config.toml
dataset = "reaction-diffusion patterns (Gray-Scott)"
image_size = 48
method = "simmim"
activation = "relu"
stem = "single"
init = "kaiming_normal"
optimizer = "adamw"
beta1 = 0.9
steps = 6500
warmup_steps = 190
weight_decay = 0.1
Rows from block 14 of a small masked image model, named by matrix and row number. Each number is 500 + 25 x the weight over its row's rms, rounded and kept within 0 to 999. All counts start at 0. Numbers have three digits each.
Before each channel's rows are labels from the 100 images, of 14848, where the channel reaches its highest value: "responds to" is what is common among them; "patch colour" is the nearest of a few named colours to the mean colour under the peak. Only what is clearly more common there than usual is listed. The data: reaction-diffusion patterns (Gray-Scott).
# conv1: bottleneck pointwise conv (model.blocks.16.conv1.weight, 160x272x1x1), inputs 136-271

responds to: warm
patch colour: black
conv1.133:499492484535480458520483513484500492475522513495508528468540457502476486507527475469493453513536497505491489518492484492506539527518542527458521466475518485486536483515515509528501529503539533516502507501502513479526473498523537453481557490533500411498497493464521473455471495523522498512553510521506473509472472500472501499473492512497538490488511494547470494501477494482528497517512521518515529510481488534

responds to: embossed; cool; feed 0.078 kill 0.061
patch colour: green
conv1.80:496495501502503514531454449504530526488511442453516510494512540524478543483498474483505493506494513493516505385486530466460493453488478475497516526507512533486522500444520473490506438480521504473480489507514475476515486490488504491496492538494507532484460510522503495487510523484539491516467474476412511499542521534445494485464488455482495518510497509495509503508467532455472517495518460502536449505533479474

responds to: warm
patch colour: brown
conv1.39:495469493521483462488468537479513485485458486504495501441503502505479518484484467450461500505499505491495521530506493488527524542512460489487493446447546475486518470541488524492518496497504501501521492468504475494501519551498510494469473481476507521492531505481535469525487548496516502515521469530545474480519502508479488499484547517500531531507495443499475474516482463471490520463498491510466545520496523510

responds to: dark
patch colour: black
conv1.71:510504490536470464521493494484527501492520514477521533488543474510446485497524478508500446502535503487499490500489500506488532521521547522467539478488522488483508483506529537529495510508508505540542500520514531447486492528535533508473535523481498430520535496475557482456465475482523548450533517509500482491465463495537532526486489483510575499514451509558463512471507462506521516504550482568540514534491499507

responds to: pastel
patch colour: white; cyan
conv1.84:491490498528497494526477459440538502522536488447549526497448495511509533474523485474489515502529518509496507471505499444465461480515487510448524494501506510515519499523502529472528481457561510511496436507506539466512504539472498469507482490506458500498495499521498444511507529549578512521518508474513525501570483500496482523504486506487530544535478508455509511492507547486489534489529494554504490537517474550

responds to: cool
patch colour: cyan; blue
conv1.3:494480502517502490496478474486520490492516487480533540523509510531495490473501508506498504537504493498518505493486457485477485504516499500447507503493529537502526503512499499511545520469552504536496490516502526453474495511517468502490472471494460496512475486515436429492506504571547495493504536495477520549536429456452489545510425491494511511549562437479494516492605605466515489494473496500497440538510426489

responds to: pastel
patch colour: cyan
conv1.92:512491491502487518482490494471547507502522499531486524506499461469562473486530551483505535533513484510491458495478479490521486476524493526443524519489497524497503518468529548535492478509506484509547487504521502460526492528503500499499501473499456504514514479507496472499523508470506536489557531487508537519537508507579557461549462459490475559531568566490486453522458419531520547482592507504488459461491480526

responds to: feed 0.078 kill 0.061
patch colour: white
conv1.43:521505483524511528504528458515508517498509515464501539473520502501552493493509480552508513523520495500499486483505475522510512470501502520499502520506494545504492504483485490508496506488516504542512495498478467494476499511498488518489517504520473501458455489512461496498502497518514489511483525510481488554487483494467521572500417475521558485415466382502489509437648543481510481482386512514488457541490433508

responds to: pastel
patch colour: white
conv1.34:515500508501486544511486486517492501522514477508500486493507469483530466489506492512505508523508497506499507493495486497501525485453466507531477483519508545526479520471473517522493475503517500446558516471454388454509483546494509537481533518537483499522512472513492494475504481449530512508512455526487491494508503508539534403494535473488532551527530592514513501492356506460459527471551503504492483493489481492

responds to: embossed; feed 0.078 kill 0.061; feed 0.058 kill 0.065
patch colour: brown
conv1.89:495500509520490507475465489479515502500491491517488555552528493488509488474493544510495530536492443544496450492460461497507521499516495552464495520492486538515459489461538487518486516502501505497540499511495524487528472493502477472507503501519519496493500515505485422502517505523505513490527513511518523477523531476470539471518484547489527509515555499541523526454491509500520537514488523484516542540503509477

responds to: dark; vivid
patch colour: black
conv1.122:504512522501492463498492614468493494507537516530497478474516514492466511504526495475492507507539503513491501538492475498515529625506511494468485480496506513485522504526507482482520473498529450508513507505514536509490557516486499502489462509427533518520528533524507504568485533481485538500478495444450512549485549485530486506535477497492485511550493436500453504468547517478423489460533429516475514491524528489

responds to: vivid; feed 0.078 kill 0.061
patch colour: purple; blue
conv1.148:508511494480505529503489471526543505492503556532491525505532487492518512485530543521500502480517507507473478495479474541501512506488485525484521490514533544495488534550510550498493485535455505550535502525548531478495526525515505532493509501459460519499532495525519494514537555528462522499546511525528500499501483509563555504577534541521545485495514510572523471484477448569506512478527501522487502536505504518

responds to: dark; warm
patch colour: black
conv1.15:503472484520495443492491519488503498476515483500499524553519489487522510494494466478500486529503502491532445538502491489522525538476553513506506514483483520484519508528541507480509496480504496500522505526501499458511497527494524472497517486487522471492530497486514500477487513516528501504534437496543477474504471496488500509516488514518573521483491517533458500453439477456511555433498476535441562523462495537

responds to: pastel
patch colour: white; cyan
conv1.96:508506488511516511478529469452500529521515507466509529507509492493534504483522525533493518511499524483512475498502499485509490475474477551473495532496491512504505515471515446472541440489559529478501480505524495488502505488443466498503470483518500487471477503527484505499491522548553442515488512475483511481538508509450465502488483505526495530539496511465480486492514578416519527483486492495479498468466498560

responds to: warm
patch colour: black
conv1.35:497493503498501480532500511504471478506571501501512504471541498480458496505513484512496492487511518506521496513502502509506538509524523513498509480501496528493521492513503496475532430527535530528587468554540550416493527576469513471502480491414489454426518495482497471493473509531588549486509513511472516526476488475504522522481489456517535531519458455545473493494531474473470499498557491581490495520487526518

responds to: feed 0.078 kill 0.061; grey
patch colour: grey
conv1.138:524503489443479546528474469508542479511502518511508530553530440532505517486515551529522484482509485553496490496504551499489519445535504469508544511497472549527519517472534509502488503512472506514507500517519494477504478499499491484486488532479501487498499500481487516477510516498507500504517501492476528514494520465529554493497498478478503531498513491543528507509500508512500534478523487517512486468509501453

responds to: pastel
patch colour: white
conv1.12:487504502507479491511499461472532513536530487478544493511441520501531511483512503456477525523520509485489527471490503484500451467532491478481526507509473495522496477516493561505475487507483517532473470463535498525510531458505492535507498487478465491515543481549571516533493508506463595498499514509423521509542504537530495529542506510528527537492506483477551518456515495519493499512533502533502498555506509539

responds to: warm
patch colour: brown
conv1.143:508479456503505516447480531487485538493466487495457509501515496496506506490482445464496507518502503520482466544508447490557531535520489505492477447464499473519521519532512549505492528478527379516463500526526510505476524489486498509521513485516527515497502511511459489544505512516528481504487493484549526465482497480509510531556511524486497526471445461509486487538523521567577520474499470527448538426497509499

responds to: feed 0.078 kill 0.061; pastel; vivid
patch colour: grey
conv1.66:519501487493501527552520433523506516513517511482504474518509511518491553468502538485510498482510455473479477459516531484480490441544517498530512510511434533499499490494508475478459466519467467467535507487505500483479508534468479528463512519494479509468518465470477557466506506497535469497454453502540520512489503527533534505538532465503502506417471431517522531500470511609512476450451452490456475495480513491

responds to: warm; feed 0.078 kill 0.061
patch colour: brown
conv1.101:479489428473517490496497527479489491453481498500475487510500498473523511516462487507458516517489530494492532511488499488513507517505504526466485501445473452512532493527498502511504517484477493532501517511488497503486522489501499500496521489501515498499499522491514460523499532502491497490510483504509468543506466535476508514484485530503514494487507487504462458483507474500531523480481489503443546487472516519

responds to: embossed; dark
patch colour: black
conv1.16:508502470523512490525489499512507475451496485505500522526503539514514475465461493503521502538458484503503498503503526499508506527482481512492511510449484484479474480505528513513519508505523474542498517511502520492503517484514556482478496545499502499499517485498491517488532516451523524489487495514484503459506518457527500497502471528501545467519456509553481516516529466497524552470502490545506531511495504492

responds to: vivid; feed 0.078 kill 0.061
patch colour: black
conv1.139:505509530499493508514486603475491494511520539537499482490525505494487501507525509487499510496539499512479522526479503499486547615494485493492483497502486499499519513525502506436498501455500434519499508507518496485460556489494498509500482512448544520521475555506505515540465542482517493506488500426509517559491557483519498528514482421512495526521454495515498490462502534513415441475546398504483452476532440500

responds to: feed 0.078 kill 0.061; vivid; feed 0.058 kill 0.065
patch colour: white; purple
conv1.36:504499493535501520525527456492464495510546508511493509508490517536490481519520483500506492503504505495509475477503471522496485481501509476519506489508496523511503512456493425501540465519518537463523495458498501500514489506456494498441497518495494512520475475466497501466518500512478523523519427510477499490477496472462458457426495460500511539586559425511482506491466534337484504422475501490464455518499519474

responds to: feed 0.078 kill 0.061
patch colour: cyan; white
conv1.5:498501515484530534504501487521469508528489515518495471476480505538505482489530495523511467479524476514482480494481452513508472502492486471490500454523481503479469534486493489546488498505503507518513530494487510485484466521555528507434486507505527488539491489426523469437534501477492501472523426553505442497449493505490495479509484512471504466481483508487456463506469476480538501431489533509465489492444511492

responds to: warm; feed 0.078 kill 0.061; vivid
patch colour: black
conv1.108:501493507476527525487473534546500529499482523511502496521551481503467502512494529499498504480489505514498529538504481497527562531512504531507496507496513486503531504521497535436513514405493441530467483524499504481488548459490501459533471488437519490516475534518486506536495539542537539539503513488499525511499535438550504514535476483489468534500484485471528502517495517519471465501558456531488478495531491516

responds to: vivid; feed 0.078 kill 0.061
patch colour: brown
conv1.158:506504477457488512507504482492509499494502482478521519527545475507461473486517492490511446493509467498521467514505503509505521493513501481477491493483497469513503470483534505545496509523507483522525537511441487527486414532495528476496494505506529453516473501486475446471453454489504495463498486531473478491478507444487552477505493490452537501475472487558504535485502519511486518500493489508513507518504471416

responds to: feed 0.078 kill 0.061
patch colour: brown
conv1.136:476494504495550498554461512474483467479528482529482517530502530488577497528482499504477517534481494519517524496521413497503495474472496505471470506489511497493517507496553500520494544498489495518505497531462489512534493504500474495517521549522507502513503518525483426502522488513478520505493510509516491507512504489515532482545514537512500523497509504503495482498512480518518522508491530515513523519504526499

responds to: cool
patch colour: green
conv1.7:507481493499501501519445495465502505477493458494489476498480520493499526477448474451500524491500506499490519507508501506516505490529486502478505499429505477522469426531479520532522500493532482504489475492506505507510517515527529481515489509497458501524495498516483469519490514492499523492520497503476488463515478502491486486486488493506537521495475482469481500503509477493507537486516509545482512517481485500

responds to: pastel
patch colour: white
conv1.42:498501497504492526517479445512532496525521486485524542447504491473479502451516475470493464457537523507496505471498498478487499453488495517480509472512503531494491513527553548511502520506482518481532496493492440478538492514503504518478485535501504500545556508504550488460513527460480525513557498527520536468573523522574554427492527499533482555512533528514581486546415451519501523476545513472496491501494511517

responds to: grey; feed 0.078 kill 0.061
patch colour: grey
conv1.6:508513508521486484488493484509542518512485524502476528543530511511479493479515572542515518509501496478476496486489485530501529506478487526499501502516484558491457507482488497511527533493526532499492505495531526509503525512508483527491518520534489502518521500520493519510514534524485513501501519518493511481509484520532451488491487541516529519539463529530515516487527501474513525496519503486514551530508494539